Weights of a small model that predicts nearness at each pixel: 64-pixel images.
Rows from block 3 of the encoder of a small model that predicts nearness at each pixel, named by matrix and row number. Rows with one number within an expert belong to one neuron, the router's apart. Each number is 200 + 30 x the weight over its row's rms, rounded and kept within 0 to 999. All counts start at 0.
Before each expert's rows are labels from the 100 images, of 14976, where the router gives the expert most weight on average: "patch colour" is the nearest of a few named colours to the mean colour under the peak; "top examples" is what is common among them. Only what is clearly more common there than usual is listed. The data: rendered landscapes of hills, water and sky. In brackets: how many of the 100.
# router: slot weights (encoder.blocks.3.mlp.router.weight, 4x64, trained with AdamW), inputs 0-63
# up: expert up (encoder.blocks.3.mlp.up, 4x64x64), inputs 0-63
# down: expert down (encoder.blocks.3.mlp.down, 4x64x64, transposed), outputs 0-63

# expert 2
patch colour: cyan (35)
top examples: noon (87); dark volcanic rock (32)
router.2,177,183,195,194,165,238,247,185,194,200,186,271,150,152,201,173,208,244,129,163,243,228,182,203,181,228,240,210,241,208,167,198,173,235,213,222,190,209,165,166,187,208,247,210,134,208,178,199,170,170,270,176,189,185,209,185,215,215,179,176,219,175,172,208
up.12,128,218,152,194,176,179,150,231,216,170,203,187,170,214,200,181,238,151,223,277,181,176,191,188,213,168,167,201,158,209,241,202,186,189,194,167,200,175,195,227,208,173,204,198,256,203,246,179,212,243,205,204,137,203,218,250,147,191,171,246,178,206,204,177
down.12,176,241,181,207,175,172,232,205,163,201,198,187,202,237,236,218,188,193,189,182,222,240,166,213,154,154,189,255,228,203,196,204,165,205,175,222,170,177,194,157,201,296,206,216,178,254,216,209,170,224,214,214,254,181,177,148,153,196,145,189,187,195,249,219
up.13,238,204,239,220,177,183,219,160,208,160,185,289,181,220,242,173,223,120,204,193,192,174,225,206,185,163,251,163,146,222,220,214,195,190,185,164,189,161,143,140,209,234,207,236,210,237,232,205,188,207,195,202,186,209,200,226,200,183,234,212,227,201,161,212
down.13,269,199,244,208,160,228,231,177,187,215,182,190,212,211,170,180,168,200,211,114,213,217,162,213,171,115,188,215,194,209,194,247,151,198,220,184,144,199,188,197,191,216,197,213,251,160,239,243,169,195,169,250,202,168,211,210,194,214,228,231,200,198,179,223
up.14,205,190,238,218,189,185,195,216,210,166,194,160,243,246,211,229,174,157,235,237,167,146,233,201,205,207,147,169,149,199,229,194,212,153,174,197,170,207,252,202,189,218,188,209,251,214,250,222,225,224,117,228,196,245,179,185,200,188,184,230,181,208,251,173
down.14,179,185,201,203,202,219,160,181,136,219,165,199,185,177,158,205,190,178,145,188,212,247,193,236,188,288,219,238,259,171,182,216,241,216,196,214,194,201,155,179,163,243,234,198,196,223,215,183,204,207,266,257,216,232,215,215,181,185,174,194,257,213,202,191
up.15,177,141,227,250,216,184,216,191,216,132,179,234,215,199,197,179,184,158,242,229,136,139,212,177,214,184,224,201,188,204,218,270,189,193,208,211,214,217,191,270,169,210,207,159,245,182,221,186,177,250,227,192,189,194,167,249,198,210,219,156,190,185,199,234
down.15,199,138,231,211,212,179,234,142,176,216,194,227,193,227,162,243,200,184,199,139,179,183,203,163,167,173,237,167,190,188,194,170,204,256,176,201,211,208,179,177,181,246,199,197,231,192,241,265,178,177,203,205,265,239,261,186,151,196,181,168,208,211,202,240
up.16,203,201,216,228,242,169,133,221,227,187,231,158,208,242,252,205,158,225,231,199,162,170,226,193,222,215,225,161,202,175,233,206,217,184,195,162,250,199,215,224,181,209,165,244,277,180,206,197,198,226,128,208,174,172,189,164,155,223,167,186,172,169,195,200
down.16,257,179,209,235,198,250,239,165,168,224,162,193,221,200,153,219,190,216,236,214,262,204,169,196,215,222,224,201,200,217,191,194,209,230,193,257,210,242,205,208,207,178,251,207,208,244,189,262,223,189,233,245,212,156,191,242,201,230,197,133,167,258,193,200
up.17,199,214,219,237,206,163,125,197,228,197,217,152,212,192,218,193,215,173,236,205,185,91,239,148,200,166,154,185,200,169,188,196,181,175,186,210,197,188,221,239,238,184,192,235,192,203,249,212,194,232,192,199,172,178,202,231,184,161,200,202,184,227,264,247
down.17,170,174,191,204,158,184,185,218,192,201,250,190,215,149,214,225,187,243,167,190,208,241,200,190,197,253,213,229,243,236,200,251,190,221,215,226,161,175,181,157,183,215,192,190,163,274,240,185,216,210,252,288,214,197,203,211,172,205,202,184,234,247,208,241
up.18,227,169,244,215,224,158,241,152,210,200,198,129,233,269,199,191,218,173,306,166,177,162,221,216,178,174,174,191,193,181,224,184,217,154,186,194,176,216,239,180,173,185,212,189,222,222,232,243,209,219,192,190,226,199,218,223,200,211,219,168,200,228,237,229
down.18,208,209,216,211,179,216,139,147,184,205,179,229,178,242,200,214,211,242,190,213,222,306,187,204,213,245,225,200,200,160,227,217,179,223,175,201,202,229,208,177,190,230,213,186,141,296,176,166,213,183,208,233,222,251,180,182,171,220,183,191,204,215,202,180
up.19,205,193,198,212,248,187,198,220,187,161,209,231,233,263,229,187,158,183,233,199,162,268,221,192,200,182,174,166,206,202,273,185,232,177,199,184,195,222,187,203,253,225,195,233,202,165,205,206,205,193,213,205,204,221,127,231,168,194,197,277,216,258,237,174
down.19,190,219,172,207,169,238,152,132,219,227,185,204,197,166,186,200,262,241,173,188,185,234,203,185,194,208,178,164,163,228,195,227,173,182,209,177,163,235,183,214,163,176,162,203,144,240,210,145,180,199,196,219,187,246,242,198,185,188,222,177,184,186,114,239
up.20,200,188,162,217,204,169,205,169,148,179,250,226,208,242,184,185,216,200,224,170,170,121,207,158,184,184,296,198,215,186,189,190,162,183,190,204,149,181,209,206,203,179,199,194,179,241,195,210,230,222,198,249,162,194,153,220,241,203,215,272,182,225,178,204
down.20,233,173,188,208,201,215,194,149,156,235,133,216,206,235,209,152,224,241,179,129,192,220,211,234,196,100,204,203,191,222,158,222,190,190,208,185,205,192,194,214,176,228,181,213,159,222,240,205,227,201,204,208,195,250,215,186,157,235,188,134,179,228,198,191
up.21,171,207,233,210,168,205,208,189,214,175,202,185,231,223,195,165,224,125,187,195,186,164,209,196,213,178,187,203,147,216,240,194,186,203,202,225,166,164,190,209,233,202,221,228,272,255,217,177,226,215,168,282,132,221,181,226,169,183,185,215,174,177,239,145
down.21,198,202,236,228,194,204,179,159,121,155,173,239,196,202,133,224,200,190,233,174,180,235,182,168,229,159,216,167,214,196,248,167,186,179,238,213,255,221,196,198,209,205,229,193,144,234,237,237,191,231,234,250,227,206,161,222,172,207,149,178,200,210,201,212
up.22,149,187,181,177,188,140,173,186,201,190,170,215,235,202,158,230,215,224,220,157,248,196,198,205,185,185,224,180,184,154,155,190,210,203,189,212,209,204,248,208,173,204,166,185,268,207,247,148,208,238,194,244,239,199,214,189,188,191,215,299,204,201,188,152
down.22,251,134,218,267,295,239,230,191,187,218,206,212,212,179,185,203,236,200,184,171,160,189,179,237,187,124,154,213,223,222,168,197,205,187,220,187,189,185,186,203,184,183,197,233,209,209,260,191,166,158,170,223,180,212,177,229,220,196,160,220,224,218,189,206
up.23,145,204,203,189,151,181,191,206,182,154,180,196,224,262,201,182,216,119,201,219,226,171,226,185,196,204,122,216,164,209,218,237,197,229,219,186,179,195,238,221,185,183,220,246,269,185,229,213,201,225,153,218,162,240,206,210,169,167,157,234,199,214,179,202
down.23,176,200,192,229,240,216,177,147,113,210,169,196,169,171,202,231,204,237,212,138,181,258,197,175,207,167,179,217,195,191,208,174,220,225,206,255,227,187,164,161,174,267,193,202,188,203,201,211,194,217,250,224,234,231,212,185,195,241,185,201,182,189,213,272

# expert 0
patch colour: cyan (44)
top examples: noon (90)
router.0,182,150,225,226,158,207,231,148,204,153,175,214,195,180,204,155,195,189,182,168,238,151,196,181,152,251,202,202,216,175,200,186,181,187,200,244,174,210,203,132,194,185,280,206,126,236,218,226,220,195,210,187,205,216,181,204,192,236,158,162,239,230,203,214
up.12,184,217,196,182,195,203,141,176,227,234,226,238,196,137,179,204,234,274,224,186,250,141,190,195,212,213,233,206,189,191,157,155,235,192,185,176,234,214,198,229,209,183,172,183,148,201,190,200,171,197,299,181,152,198,225,205,229,210,196,184,169,186,191,214
down.12,223,191,231,210,255,248,233,224,187,246,221,204,192,228,195,184,231,175,139,241,172,212,216,221,192,182,150,183,212,248,238,258,142,250,227,174,184,189,179,222,174,195,187,264,179,243,220,181,205,220,151,172,179,189,227,192,215,189,238,168,170,215,183,212
up.13,247,206,164,212,240,218,157,204,214,211,201,163,204,236,211,223,208,213,184,278,261,226,235,182,190,260,247,183,198,187,166,154,221,196,168,200,196,231,202,193,244,162,191,164,233,152,192,192,191,172,124,211,143,195,155,186,214,204,212,211,201,201,207,172
down.13,220,138,210,199,191,176,239,155,176,243,205,211,258,198,183,184,180,186,191,186,177,221,190,203,234,183,245,225,236,187,214,262,218,129,240,206,202,218,196,273,141,204,182,226,173,224,206,190,240,215,223,173,203,186,242,152,224,203,218,245,211,228,170,191
up.14,226,214,176,225,252,211,171,220,200,228,179,274,242,253,232,181,161,183,173,261,194,185,198,195,224,148,209,201,216,210,179,206,239,175,183,191,180,170,165,247,224,213,206,197,230,181,268,175,160,164,195,175,157,184,248,217,202,189,217,257,186,174,225,203
down.14,204,183,203,163,166,159,136,211,212,169,137,156,146,218,182,187,195,191,214,143,229,195,190,249,188,221,234,200,194,198,155,243,217,192,173,195,231,174,170,164,176,215,176,196,202,214,225,217,238,182,234,225,244,232,258,274,191,225,167,202,205,204,226,218
up.15,192,184,201,166,184,222,231,193,170,201,206,245,183,241,208,200,202,272,163,154,219,140,169,210,229,247,216,238,260,188,211,196,193,216,212,191,192,195,189,196,212,197,199,215,166,167,210,212,158,194,318,217,189,157,238,181,230,173,216,211,214,186,200,164
down.15,220,217,219,152,216,209,169,156,240,233,223,265,204,204,173,186,234,191,153,126,188,184,219,183,236,279,191,169,176,207,233,178,207,192,188,166,228,216,186,189,192,162,212,185,174,208,200,198,220,215,205,278,200,215,198,231,155,182,245,183,220,239,237,173
up.16,227,175,185,178,199,190,191,211,185,190,229,203,155,264,198,215,215,183,196,196,249,196,248,216,234,198,264,193,229,227,193,169,198,216,193,175,168,197,191,223,141,267,195,188,179,121,186,203,154,175,173,149,199,197,245,249,216,205,170,171,221,146,171,197
down.16,180,196,219,257,204,181,214,181,183,236,168,193,238,181,200,208,170,276,154,225,209,200,142,207,211,203,130,191,161,153,192,217,136,247,192,202,260,221,249,218,224,208,237,194,221,237,247,206,210,235,197,190,176,201,201,191,242,164,208,193,177,185,174,206
up.17,141,210,153,177,172,241,187,274,192,229,188,193,188,228,200,174,256,239,134,233,170,251,202,199,215,232,231,247,225,245,208,247,179,201,206,198,196,198,163,188,190,225,174,167,133,161,230,219,168,186,176,198,191,203,195,209,193,166,180,219,201,181,203,160
down.17,220,231,214,227,203,180,160,169,175,166,221,211,207,233,197,192,195,123,191,182,265,246,137,176,217,187,254,190,158,214,186,234,191,209,261,204,152,176,188,177,214,208,139,146,253,242,187,198,194,189,237,180,198,214,192,182,183,192,179,187,226,240,212,198
up.18,152,244,162,189,214,204,153,229,212,242,211,170,198,209,187,205,231,223,221,268,226,235,207,204,204,256,238,203,183,218,215,178,209,244,182,190,242,196,198,237,182,149,146,175,220,192,205,176,180,206,91,204,157,228,227,215,223,169,201,203,206,183,191,202
down.18,188,213,224,152,175,189,197,219,152,234,252,199,207,225,230,202,166,171,193,187,250,290,181,207,206,201,247,228,151,170,265,205,195,190,205,214,194,192,176,163,194,217,212,223,179,253,206,172,168,184,249,209,196,239,164,175,215,222,236,214,242,245,168,193
up.19,181,248,174,213,198,195,120,255,190,229,225,172,223,243,222,223,229,195,223,257,188,256,193,215,186,161,172,225,173,201,211,189,221,213,164,188,233,228,190,260,169,203,146,177,212,191,228,164,194,202,131,237,200,205,210,164,184,172,229,206,157,175,215,214
down.19,198,201,202,208,197,207,187,194,216,224,253,193,182,205,219,173,161,197,249,160,194,286,200,189,183,264,242,214,137,195,194,180,181,197,162,193,207,197,237,177,176,206,233,208,125,255,159,188,210,178,259,211,188,238,250,172,217,200,191,180,249,200,206,208
up.20,218,212,185,178,193,217,248,210,195,237,200,238,180,228,195,193,222,232,95,169,145,239,179,186,208,139,194,221,237,235,186,216,182,219,220,188,205,194,181,200,170,254,220,197,198,215,196,207,155,187,286,201,199,151,238,242,207,203,221,232,215,176,191,202
down.20,219,231,249,162,173,191,265,176,196,182,231,214,180,250,183,209,162,179,239,197,226,180,230,148,185,232,185,174,228,215,215,240,167,205,181,170,201,178,265,227,178,142,223,170,255,246,222,199,222,222,205,202,188,187,200,164,118,198,190,188,221,200,198,187
up.21,169,233,191,197,206,232,192,203,166,225,185,251,167,253,219,210,220,207,170,254,234,218,200,215,222,199,257,206,194,206,188,153,175,233,224,165,220,206,182,225,125,192,185,190,224,183,175,172,138,144,277,202,176,200,215,155,221,181,192,193,183,155,169,207
down.21,245,217,173,205,209,191,173,205,216,137,225,189,193,235,208,206,188,209,154,207,160,193,196,215,209,215,185,266,166,211,200,230,193,191,189,251,207,203,217,181,254,159,214,154,179,262,154,249,237,166,189,261,200,181,175,155,172,149,191,243,196,178,192,164
up.22,166,243,185,174,193,233,151,203,185,243,214,217,188,362,226,201,214,222,233,204,149,249,185,208,208,203,180,196,180,188,179,202,209,208,189,218,208,178,180,212,189,188,170,184,214,211,181,150,185,180,208,205,186,181,202,203,232,173,226,189,189,160,187,187
down.22,183,204,151,168,151,190,177,175,212,202,202,262,201,204,189,193,228,174,212,292,265,191,162,208,185,181,228,188,152,134,217,176,185,203,180,207,245,229,196,153,164,221,192,210,195,246,208,198,172,219,263,233,222,235,218,164,168,211,194,194,192,224,198,205
up.23,191,224,192,142,192,218,190,239,220,215,223,209,195,173,164,226,186,176,150,225,225,184,210,221,202,236,221,183,250,210,164,162,206,203,206,173,198,210,203,203,159,171,242,189,210,127,202,211,199,161,179,240,217,276,187,154,221,162,115,162,185,191,186,168
down.23,170,146,219,211,174,177,194,176,195,137,202,164,195,167,204,217,198,185,302,223,218,175,191,207,242,196,182,159,225,256,140,228,186,193,217,211,232,177,231,237,235,215,222,243,189,174,232,237,199,219,198,186,190,203,164,248,226,158,172,170,211,222,201,187

# expert 1
patch colour: grey (70)
top examples: sunset (67); red mesas (35)
router.1,166,247,166,203,220,212,123,210,232,200,220,159,184,258,220,167,249,150,191,238,197,185,195,177,178,162,201,229,173,213,192,187,200,205,188,159,197,180,193,258,259,173,214,202,210,201,260,178,166,217,206,165,150,166,220,232,180,174,193,233,203,160,235,204
up.12,166,215,189,191,213,168,219,208,213,142,196,212,201,156,179,242,193,211,198,218,226,194,218,188,180,158,205,155,220,237,206,135,170,185,182,209,232,182,169,197,233,216,168,244,227,239,191,231,189,217,89,191,160,174,183,236,205,213,182,221,258,153,192,197
down.12,263,150,211,201,220,213,198,148,194,194,223,195,238,270,238,185,257,181,163,205,217,224,208,232,161,226,166,233,177,152,204,193,213,191,184,199,153,217,193,156,204,212,223,190,184,224,203,222,255,171,252,169,205,164,147,188,168,195,227,220,217,247,223,174
up.13,196,208,182,188,185,196,177,196,217,235,254,305,158,218,215,212,168,213,202,288,153,169,179,150,238,167,201,211,195,237,180,185,197,192,213,236,187,194,241,175,127,213,204,226,152,203,202,177,168,177,191,220,195,192,224,193,188,199,184,234,176,193,191,179
down.13,195,205,219,195,204,215,214,181,199,200,180,200,192,303,186,214,197,211,267,178,243,131,204,197,162,191,246,127,190,155,210,180,210,245,186,194,193,140,178,216,218,195,217,206,215,208,160,182,220,166,213,181,185,272,201,176,202,212,169,152,187,198,207,213
up.14,196,203,204,238,202,162,166,260,213,236,162,203,250,264,172,220,163,220,188,182,202,191,254,199,219,229,141,176,190,239,212,228,229,178,168,187,232,218,238,149,193,241,169,224,223,172,151,228,207,180,147,193,229,227,166,182,198,175,201,197,201,255,206,173
down.14,139,202,217,212,243,189,201,95,207,195,207,189,225,207,208,203,165,222,187,245,270,194,226,192,153,186,257,189,216,198,169,205,216,193,217,229,189,201,168,173,196,179,164,189,220,243,227,217,223,269,253,170,176,204,196,191,205,231,196,198,237,236,166,202
up.15,192,223,174,155,225,204,152,230,211,243,194,183,217,172,152,189,210,189,236,168,148,157,212,193,207,224,154,169,192,229,210,232,223,183,192,172,215,193,183,170,186,139,203,189,162,165,197,225,217,198,249,245,146,166,245,222,188,169,238,144,191,200,136,198
down.15,176,190,237,189,119,153,244,153,206,199,189,246,206,209,228,135,200,217,244,235,244,188,223,196,223,205,228,219,209,171,198,236,246,152,171,185,169,189,213,181,170,200,167,219,183,185,230,183,204,237,219,226,231,223,149,185,197,207,201,225,248,165,174,151
up.16,215,167,221,219,208,205,189,200,186,209,115,169,201,234,185,196,183,233,190,189,236,200,257,207,226,174,178,166,169,197,212,271,219,209,201,258,168,123,177,238,182,193,187,218,141,142,209,189,231,234,205,214,216,242,179,180,215,177,182,237,216,211,236,210
down.16,174,200,189,201,227,203,174,151,225,196,189,141,171,195,151,176,185,212,237,212,188,193,203,218,234,211,224,217,211,230,251,177,230,178,191,288,227,227,247,137,190,220,176,151,205,259,207,186,208,180,237,178,154,179,210,166,174,160,192,247,203,234,215,189
up.17,162,182,201,192,167,189,166,223,139,215,153,177,225,129,181,165,227,159,168,150,151,224,237,221,155,155,190,177,263,211,228,247,159,186,164,206,194,214,194,196,153,167,201,204,227,180,195,201,209,148,217,203,242,193,220,179,212,215,179,195,201,161,201,179
down.17,189,226,187,206,186,177,175,172,198,210,98,210,227,203,206,224,159,184,199,254,260,223,205,202,218,214,233,230,136,234,168,194,191,184,209,222,151,206,143,211,254,183,159,210,149,202,188,210,225,217,187,226,194,157,223,196,207,239,174,235,238,219,218,185
up.18,169,246,268,182,214,218,187,230,186,210,206,130,240,206,217,212,166,161,213,176,140,186,220,183,213,155,199,155,199,249,289,201,197,229,220,203,210,178,174,186,246,177,197,210,232,226,159,229,225,211,208,196,214,210,238,176,214,170,227,173,157,198,173,215
down.18,207,163,149,208,203,178,157,179,166,219,173,214,180,191,180,181,203,194,235,242,211,171,235,147,240,228,221,233,171,191,174,216,232,174,202,172,162,170,207,201,183,184,170,169,168,159,250,207,169,268,226,238,240,163,136,193,241,211,163,163,178,217,225,202
up.19,159,175,176,174,232,206,212,188,194,224,184,265,168,107,213,254,189,213,227,215,220,158,231,218,228,226,150,195,205,185,167,214,183,218,214,219,212,227,168,187,126,234,203,223,206,188,206,186,188,207,247,230,206,199,244,178,177,203,237,175,149,166,217,239
down.19,231,192,267,212,178,178,151,185,168,186,197,192,126,268,189,186,229,198,229,163,188,218,181,179,243,201,269,224,182,235,202,211,209,213,166,194,185,223,237,199,220,175,214,188,181,237,224,205,137,169,208,230,150,215,193,194,170,208,208,227,220,132,214,172
up.20,206,175,169,195,201,186,200,211,215,179,227,165,215,189,178,209,207,196,225,138,161,126,243,157,213,158,163,212,165,197,208,269,208,215,229,186,154,187,191,197,201,261,217,194,172,180,166,217,189,223,268,237,217,243,189,166,234,231,175,244,202,234,194,168
down.20,161,226,195,225,185,153,152,155,229,215,169,213,195,221,184,150,168,200,207,219,251,172,158,221,204,270,227,240,177,185,153,221,204,212,148,176,193,186,206,197,195,233,181,116,198,223,240,174,217,231,251,217,222,224,189,204,194,188,225,199,254,178,199,190
up.21,189,200,179,174,158,211,158,188,210,204,209,253,226,336,217,197,150,218,215,187,185,149,209,180,216,229,168,200,188,172,176,224,201,218,227,200,200,210,187,173,133,250,199,199,176,189,169,193,152,179,264,215,185,203,221,192,216,217,214,202,207,203,209,205
down.21,122,189,221,207,228,139,227,180,169,178,218,197,171,236,189,210,213,210,224,197,215,169,200,162,180,174,176,186,221,213,195,192,207,196,208,228,270,204,196,176,194,209,167,165,206,227,226,198,195,249,198,234,294,203,138,200,196,182,176,208,245,263,190,160
up.22,242,168,155,188,200,159,170,204,240,230,225,211,209,134,195,217,201,161,205,178,241,186,211,228,215,152,165,197,203,225,191,198,201,150,195,181,228,183,229,225,206,203,193,194,185,223,177,160,218,185,127,131,152,236,214,198,206,159,269,161,183,237,186,203
down.22,245,166,109,188,184,189,204,200,161,212,195,223,215,239,172,196,180,174,184,233,205,240,236,182,212,168,269,197,212,213,227,215,210,187,219,220,232,235,201,208,141,154,189,253,186,206,187,192,247,224,238,187,282,164,190,233,200,223,184,190,184,211,224,214
up.23,211,128,218,210,209,187,191,201,204,177,183,211,189,150,186,206,228,178,206,164,187,181,194,186,239,208,286,214,232,232,164,234,183,185,239,192,167,193,185,192,132,239,242,150,209,255,173,169,201,151,239,197,178,198,168,193,222,210,153,229,192,160,174,175
down.23,225,195,192,220,200,156,226,266,196,206,207,149,125,255,186,140,240,201,214,209,229,225,208,205,190,209,178,260,204,181,188,190,185,207,188,173,204,234,162,203,249,238,177,244,165,179,255,175,199,203,193,189,204,229,235,183,172,266,212,191,206,168,229,168

# expert 3
patch colour: black (81)
top examples: night (95)
router.3,160,209,228,196,152,183,180,248,223,201,182,231,241,216,203,210,170,152,217,256,164,182,229,187,211,126,143,162,184,228,198,215,190,204,206,216,181,173,226,173,182,213,225,249,243,205,231,221,216,202,136,244,159,214,184,185,197,160,182,251,202,219,231,167
up.12,236,152,188,207,221,233,238,194,167,225,198,244,156,197,185,163,223,214,182,132,247,182,165,200,194,245,253,170,200,169,191,177,153,182,213,204,194,198,194,153,220,214,218,186,84,217,192,219,189,202,220,202,238,181,230,211,206,232,216,171,184,202,187,228
down.12,193,237,231,189,222,165,119,228,224,167,258,192,215,246,177,217,234,161,170,236,237,118,229,154,199,214,194,223,221,173,232,195,225,198,175,215,217,213,200,250,141,230,209,184,255,191,171,198,172,184,174,196,196,194,203,166,221,173,211,199,197,192,177,165
up.13,205,199,211,219,170,198,209,146,220,169,224,177,201,249,184,166,211,199,244,150,165,211,226,205,152,248,136,209,195,202,181,182,182,184,204,259,205,211,194,177,210,198,220,184,159,266,191,229,162,180,222,191,230,204,211,200,226,252,233,148,239,264,218,242
down.13,172,186,151,227,175,173,189,182,186,210,178,142,243,282,212,190,202,192,217,209,171,119,207,211,190,204,176,191,162,160,200,230,225,190,171,242,203,225,180,196,219,155,174,222,170,222,181,189,168,233,219,154,181,223,201,256,207,196,184,248,187,139,227,179
up.14,257,225,201,240,180,168,190,201,190,269,216,174,189,210,165,188,172,208,184,123,195,217,222,173,171,238,188,225,192,217,177,180,178,252,171,199,259,212,197,197,182,198,200,223,169,208,174,225,218,197,277,137,234,191,189,242,242,247,227,214,186,204,168,206
down.14,217,216,173,223,185,171,216,231,190,140,250,184,235,230,161,219,209,131,197,174,195,127,209,224,164,154,185,176,185,151,217,236,206,207,215,224,195,174,207,216,232,211,159,220,105,223,199,223,202,243,193,194,168,192,196,180,176,202,178,224,182,206,200,153
up.15,228,217,207,194,205,213,148,145,207,190,218,207,184,149,218,146,210,204,147,238,225,156,213,209,211,166,234,222,203,265,185,178,159,210,225,188,182,198,152,220,252,203,194,204,247,223,240,183,174,201,250,154,194,138,258,231,214,201,198,232,204,178,176,214
down.15,176,207,225,188,234,148,209,170,205,191,196,180,187,251,188,216,215,209,209,224,176,73,219,241,217,219,166,206,166,145,166,231,201,211,212,219,226,197,208,215,173,164,236,228,222,224,230,180,200,262,206,209,228,158,220,205,182,190,226,209,204,157,194,242
up.16,167,225,188,206,162,225,158,177,161,207,228,189,174,215,209,179,210,189,258,146,290,208,149,214,144,233,234,258,233,213,232,165,212,226,205,218,195,212,241,229,226,145,187,196,199,205,184,185,143,237,239,177,185,188,181,179,194,192,185,165,205,204,209,200
down.16,198,158,216,236,238,208,163,186,199,176,188,221,201,193,203,179,222,195,235,143,196,195,220,201,162,291,151,243,162,226,204,200,201,227,197,229,205,202,168,170,227,126,175,221,172,201,165,222,194,228,213,194,173,178,193,149,206,227,209,174,198,286,214,222
up.17,214,203,218,200,150,171,219,143,207,178,254,241,173,137,211,167,207,239,213,159,151,253,207,204,167,231,217,177,212,159,161,212,203,212,193,210,219,194,184,190,168,156,212,233,165,179,215,199,175,191,212,207,220,191,259,263,192,233,258,188,169,208,160,223
down.17,265,188,183,203,210,205,170,199,198,195,189,153,220,210,209,224,195,174,267,261,160,96,186,163,179,193,154,223,207,149,212,250,251,205,206,207,221,204,200,188,227,203,194,196,168,207,192,207,204,206,165,133,234,178,199,213,189,177,202,214,162,172,189,229
up.18,239,188,197,160,205,214,216,209,189,214,204,219,188,204,219,170,169,175,162,191,264,266,179,168,165,252,195,225,211,210,157,192,165,197,186,223,192,203,182,136,185,275,216,207,136,208,196,194,174,155,221,202,203,185,205,197,180,275,237,187,178,215,211,256
down.18,168,220,198,171,204,188,201,177,190,131,219,169,177,228,186,203,179,219,256,226,205,82,208,227,183,219,189,173,207,194,243,202,239,206,193,188,197,215,180,214,215,171,201,212,176,256,192,161,182,226,169,189,228,181,243,160,226,203,243,191,271,196,194,224
up.19,220,221,229,214,213,227,268,170,178,206,202,195,187,187,181,171,223,183,162,188,171,161,192,218,187,263,227,230,183,159,218,225,168,237,196,203,211,197,222,178,204,140,220,165,102,216,191,163,199,241,199,165,195,186,241,215,203,237,249,166,227,185,167,237
down.19,190,206,175,171,191,203,221,204,213,150,252,200,177,252,212,233,189,205,255,157,189,95,171,216,164,138,165,198,219,198,181,235,224,221,211,200,216,202,214,193,165,192,150,220,201,192,217,204,145,214,170,149,205,155,207,200,227,215,224,207,226,237,216,236
up.20,207,211,201,208,189,226,205,177,196,189,179,166,245,222,193,205,204,158,185,170,144,218,192,229,176,241,199,182,223,153,202,185,233,190,167,242,224,200,191,264,232,209,206,222,130,135,137,228,216,266,262,202,180,159,169,204,203,210,227,176,205,195,163,184
down.20,160,207,231,163,204,183,234,179,194,201,254,201,213,184,184,196,198,227,259,169,174,163,206,172,181,181,139,194,224,176,188,250,197,198,207,225,228,239,203,231,230,179,232,176,144,226,195,185,136,201,155,171,204,174,217,260,168,214,261,224,187,153,177,228
up.21,221,201,198,209,159,167,260,196,208,165,203,226,177,185,198,180,247,218,120,196,213,264,231,178,190,226,170,226,216,147,163,203,189,200,222,215,235,153,212,193,202,151,184,159,116,195,205,158,214,175,218,203,242,200,231,228,212,201,169,236,202,213,173,223
down.21,196,172,210,203,217,193,240,210,191,204,202,167,180,197,197,183,161,158,272,206,180,120,175,191,206,248,176,178,210,190,246,278,192,161,211,216,196,179,204,194,186,167,226,180,245,236,215,197,218,209,161,170,181,242,206,228,245,143,224,224,241,156,209,226
up.22,185,201,231,214,209,224,249,153,195,179,230,176,171,193,202,176,215,211,187,126,223,185,178,184,183,308,196,182,196,192,225,166,199,207,196,225,190,218,163,134,202,195,217,170,146,188,188,211,199,206,271,192,216,172,202,147,186,201,230,164,223,206,189,250
down.22,138,194,134,235,248,167,179,186,213,185,203,152,194,260,175,213,203,224,243,231,199,79,199,184,179,186,153,224,187,197,205,233,217,206,206,213,203,191,172,230,199,147,193,239,181,207,201,187,189,250,184,190,199,197,235,198,189,228,203,235,185,197,204,191
up.23,206,228,243,201,241,150,196,188,245,206,187,218,213,180,178,186,218,240,166,171,234,172,176,225,216,254,275,150,231,183,184,199,227,184,246,195,211,182,196,284,206,165,190,181,204,202,201,201,190,235,176,162,184,219,181,268,213,171,198,146,181,180,228,202
down.23,180,179,170,164,212,215,196,225,193,220,148,233,187,194,189,256,193,177,235,214,167,201,152,179,262,197,157,228,172,272,213,165,150,205,159,189,209,231,197,141,215,222,176,191,176,145,244,227,234,201,218,196,187,161,182,156,202,214,229,210,150,178,216,190